Weights of a small self-supervised image encoder: arch resnet_bottleneck, norm batchnorm.
Rows from block 12, named by matrix and row number. Each number is 500 + 50 x the weight over its row's rms, rounded and kept within 0 to 999. All counts start at 0. Numbers have three digits each. After the name is the row's rms in percent of the matrix's.
# fc1: squeeze-excite reduce (model.blocks.12.se.fc1.weight, 96x768), inputs 480-539
fc1.0 127:489471536509491571477510491517374513506490491519434475478266475506434517511510574511463459614537453544513550452506480537545476482470482474477480498508451274476515542477373424464518
fc1.1 148:531464508484544482657476521497479507515516491509390503480712506564442531523519556517534579494532478641567513481500409516442590500498506488371524473555367500462534563522609530499525
fc1.2 127:527530495510498504333527485507481469439486486540537469475575499551537460486496518516484535452475435463450512495555498529542525462499443416394490509456477493503500510503471603451530
fc1.3 162:501523513470538546412446506558220492456476490436432478445425472500522550500514618515498487536499466494453533585355501497514480544440419417597512436452550480479502433472426519449588
fc1.5 147:496519491541494530426474495507448512467449516481564573510369498517489516516502563485493486474502523505533526484628509543581673515525472525470483524511545627466563436366378490534486
fc1.6 157:507514519541509496459491486490463523461546481469460513496421475496469494508508527502473462504509480631484547549360521537472543456509446453472499450527381428487514584452521435511507
fc1.7 042:514619522461520557433528509507441471463531464491438474476403464503473482579505294530434502449509474441440474495374532522489593470484462517485512497549529427498496594482447563513457
fc1.8 139:509537515450512502522446481532437492470482497599486510475416480524491459473505598500467471543543483386411531582455488489481551458461492458402498457437327508503534434642521473532413
fc1.9 135:506506515459506511420562532498334485462512484464495503494618512531434485552498478545549493486545454548471502476573494468611460500507485556603487456495602508515456481614460465433591
fc1.10 156:467511496502466456486468512449580508502447527544404505527486522505474538424487489482433420494484523494403445519487460492492541468490516459545483503485387586520502451523424470466488
fc1.11 118:484595492477525464443481496502337516450516488481477449464394501556465458489524390474533552516511439402493504509474557569403576529489459578519494469483444436489515512560532478540542
fc1.12 112:482563461507446512505494531495711473518485499527470483497424480552498502462511621513555549576495462499504506491395463537430484485473501503528507484452567414525555559493545436499430
fc1.14 143:528535503471446502499513519475540497520473506568445565486611484533529526473507505491444404572501457447509472509541500507529560485492487520648472454525373443480498571555527464573438
fc1.15 132:548428474504492483436512538516575496489426530576490423485513506496492457512527452499342486397494462558514498585555527518482603430542463479535489487477500476426467453569463593461623
fc1.16 104:496426512568568502528476522529586498512506459564405613495394462491459470490531434505529557530477471446590447455646423470519484544508463501560489471634615544509450530390428500578601
fc1.17 141:489512483475482526529558493479539505425431481519405502484546498507488521485495592506518500556499457530458498569482552506503533500527494557544487491538308385511480582532477530551478
fc1.18 075:510474514535500508524486502562491493489529515650460471507615485491489497556509491502494486525489502464313514499544441485468491460524489555396464443506371447486516590502420393526485
fc1.19 137:490513495434531561504486462508515480495533474434477505466548487471535513523492594523511522555510498543443484509514485408494441406484488432566494510556388420500515399390615419531510
fc1.22 071:478474511525516467572526528513567505410555458465435354467631452484548481469530465542522551465519483580428479485365481452524598531439481452458510525557642393484427455500472476469423
fc1.23 111:502496498554504472305520486530539532462516471471437497479420478524500512499523534538537482473500471474614493491457478464517461482450535521512513502541487469527441496507402538492487
fc1.24 118:491523490504521534461519488538363509449554498599469544470528536535503530479535483529544521597557456442590542535529588415478481513431481389444487515473252567499467485487667562452498
fc1.29 099:534431508566444456540575492496395486506499469519644508466429467561484451508515537505593478472522480528480517483635456535490524459519495471420483510547403517495497551482521482556470
fc1.31 091:478442531508455531480467461515564509482564476492507457514455467539447506482501460523497410594492487591509459486407534428481576525446485470654521469537552413492522531563501511519544
fc1.32 117:481510462526482467639511503458478451474511477410657510508585472531479497453486518506468457566504511501486550472537482461524445436473461439590524486555595446505494505490586480566439
fc1.33 136:516490520542467519441392485520419498515524483506397415476509519496523467478501528492416536419527459504510546597545462435463531503466464526519517487460547796501466502501554567486479
fc1.34 108:503491488429512437418506465507515551471491452553564439485541486546467509546489635516523417398560476436412499521466492522520451468454490476492522481529508473482512425438471475524586
fc1.36 122:573508510468495535512506504486528478494526476521397506476508469486509431436508487502464567487502441656371476469539483480495522509530525497361523463414522478493490582481502593516504
fc1.37 096:482484523553510491573587518493559475477474479550488494465338478557492482530535492521474465509526463541557513512493501548501398531593482536493510464528469374517430464436600530564506
fc1.39 137:487575505529494483404543491480426471499455455443421555461471488514494573544497505508538544482505445515438497472510564555452592485504451510433496462511340483495504464460498497447441
fc1.40 136:540504513454482507489518520498604526499494494539542509513407495503431478467524558510427561538514489484413521524396408444433582499520481459416489461561416505484511565496534506576475
fc1.41 126:510542501635512484510505516549444514536475497495445438449406500473481452440519628497531432467500506591540515438622484487439572460502470442727494506483256473456407393402599563576513
fc1.43 129:546503494488404489393453478547540528468507507535394496487300499502462524453508479501478384440490481499457480520444468497460365401517485389585500440566489511505507424470628510507545
fc1.44 109:509427462485499512488468501541502509482483487606546557469636498498503563477511495484460440489504445372484480496477544528522535530494499506526504483473405508512466483369369476469445
fc1.45 065:541542513562571481493376553542585487445489548534611454456647463481475493533489509500552480560520470645558540525486437577489398526502499527359553486433404639568536426491427630507488
fc1.47 147:472457531459519487499446503523507523484518474493614532445544488536437529513514446516456478464476445443560529388599488539470522513471454547411483467562374531508458489444569518427636
fc1.48 126:506548500435485488529428439499386517491525490447533610451686504487443519469516495523489477463468435521486552534530452384488504489491466493418460488468448511482542351498374512475468
fc1.49 086:498494484563457492515501441501577493504507494492464486514461504501438477528512461508541558587519435487523522498575518490503305579445455457534483514490446478480500515488504420476556
fc1.50 104:484640507464489518511418482479515515487522506506574405444456492567497531540495538533498443447489499445376565435395424493509461513466521472558500572458563460464567364431486519554471
fc1.52 082:481509497500430473543527499436599492477477497521280520517303513465491528425496539507445445494474527614499461494429417497467452443478509479606476475511356309506528443496526504431465
fc1.55 141:516551504498413493468479507471635508490508476568494513488385477533517495515520417521373495429514454528433521496528433512490424466520505552527493514541357360513484479488465484504459
fc1.57 102:485433506556495514597575484520663490537532481488485528475395474496515462494514539529535559462509487615557514482493480542477475500471469562395528489553455466527495561565424456528482
fc1.58 131:524518489513405531559503485516649494488494503563507423506558510497568448498522493489598561493522493685446537470484537557469482471489505501521495498489269517486521492586518510586449
fc1.59 133:513550483469500503520502471477466503461464491406509502513622481520495527576512579468350561535491462610474467557362534529498547428468504439561500499489546561506487459432329409456480
fc1.60 132:521503537464503461602528502502603495403517491473435550477571511457466435396514584508498592459513476457524504564548418538573428469517507596582490439544675395497538514408494434548575
fc1.61 108:477515518493514512564476500546551489491483484477359488487524493547479443515502534535535524409546454602592497526485500435475565551512482484518522487505499621480457557484532450501430
fc1.62 117:491487483549481461283502452522410510514482481552480484488554486495478501423546445525452516532472382579547474525585476380544507449453498509468526476450645540534495401415401536495480
fc1.64 146:484495492412482446506465464518385493445474481462488481486444517466467441493496480486386492404517475514363481432485436445486436502482492467449478438491544423489471324499474556529583
fc1.67 130:518410529512470486562450482489531525515512469573486420488512501502475484543511455537519491546500447443505559484459490529486410509473469522585501512522560569480504574366382434548549
fc1.68 010:523498508552506505604510535489263494481359482502536540472533503516525483502493512510446663549495514427462571503295494519443558496482471486470538496521401490493499548478652657437589
fc1.69 120:492514524439517500591420493535519478527490507421443459489521480516503534583516354507525494479519488555501463529592453475473439572535469452535527520465476664550477598541470518497442
fc1.72 046:554481520557490495392525476528413467503593519463475493475282508506511534498508543460472522368523493518440518469419466419508404474508492502427478475472577389515480454346510473450472
fc1.74 088:514384519538473451413478513535498503503530489533346471480605488541485462489514504505597625446447473542672480563418568522500566532497514488548497524478400442486434345453491528420498
fc1.75 133:484543484353505492470506513561445520487503488420348486500295493522489492511494693486526491463501472444478515490490513519480451581468474516405533514547480524501460512547620557494523
fc1.76 126:516592519494532558416454489539505515480538500364505504457409494473493487523500517475472576449497453515535536529389506553506350502494467502576490485539585470490474475549492592388431
fc1.77 012:549492547540548499654417514495556482530387508523496475480608510493504502502486493483437518464504513619589525492507522454507527438504536553518470490490447615538449519429497543498572
fc1.79 026:530521476496529525395439488507481504445561502507508467506562524528489474454502486494517580463512485493496531514545464596487519538546511427442516495567409485506512539478612356512479
fc1.81 119:529452531458470523482467497491601521483453512565545473529506494479512494472496358542499498403508493571508539474519483503506522585569478399432491529566531624500458495412446565538509
fc1.82 190:494377510487465490571438502533543504504491496473420512500507496475496501432501453485479469509505484475422513417533428476502472486510523441493493510498423401502489477487355429489415
fc1.83 126:492527497516485496410543507483634487558482474451521457498411489509479524443517522507422444516494453545458531553406483476521467476512478557574496523502394523509463490558453544489436
fc1.85 154:498331492572515496390503516499489527481435528600420409500524497466518485383497498506391430448492433472456487449401495501457588479568493495509496519516481523488484529566378438485518
fc1.86 006:471508539492513482450458513494516489510515515506396485492521414502493478550529494519506660509500454537523512515557494435448410474446509496505487488531529516516547572540499552493520
fc1.87 113:485560501555499445621504483530320514477490473535498498458414471550515508473510455516570470473497462474503511522585495499535584512484459492594497450516706401506492518535565405637446
fc1.88 148:528429505356448492435485494542496529518543498446362554495617476507451520512516475479511528542494477593597483556542565451479470501529492499622480532530542531494462459492568570498450
fc1.89 053:511467509533546520508460467461359475456511506595457396488483509504560434511505501509494515385490501508611476485559517469457493387506493524636523503509514289496440518481522662553468
fc1.91 142:521505484560460496569534506507513514462502499516452507470437489499460496497512521508453442621511483646455549500521484468503435446530513450548496516499478356498495540519611643427439
fc1.92 130:529570506429471516477554520527568527454518478566586553478652488505499549534521514497483554446554460460429544515340542489551461533501436469518493509571488397518443437406491451443538
fc1.95 125:519489480553465526488464527511544499521530500583552525507719488493483553394504463501401542521532503408612523510540497499493456506459471454503543487605539359488482528551545647510551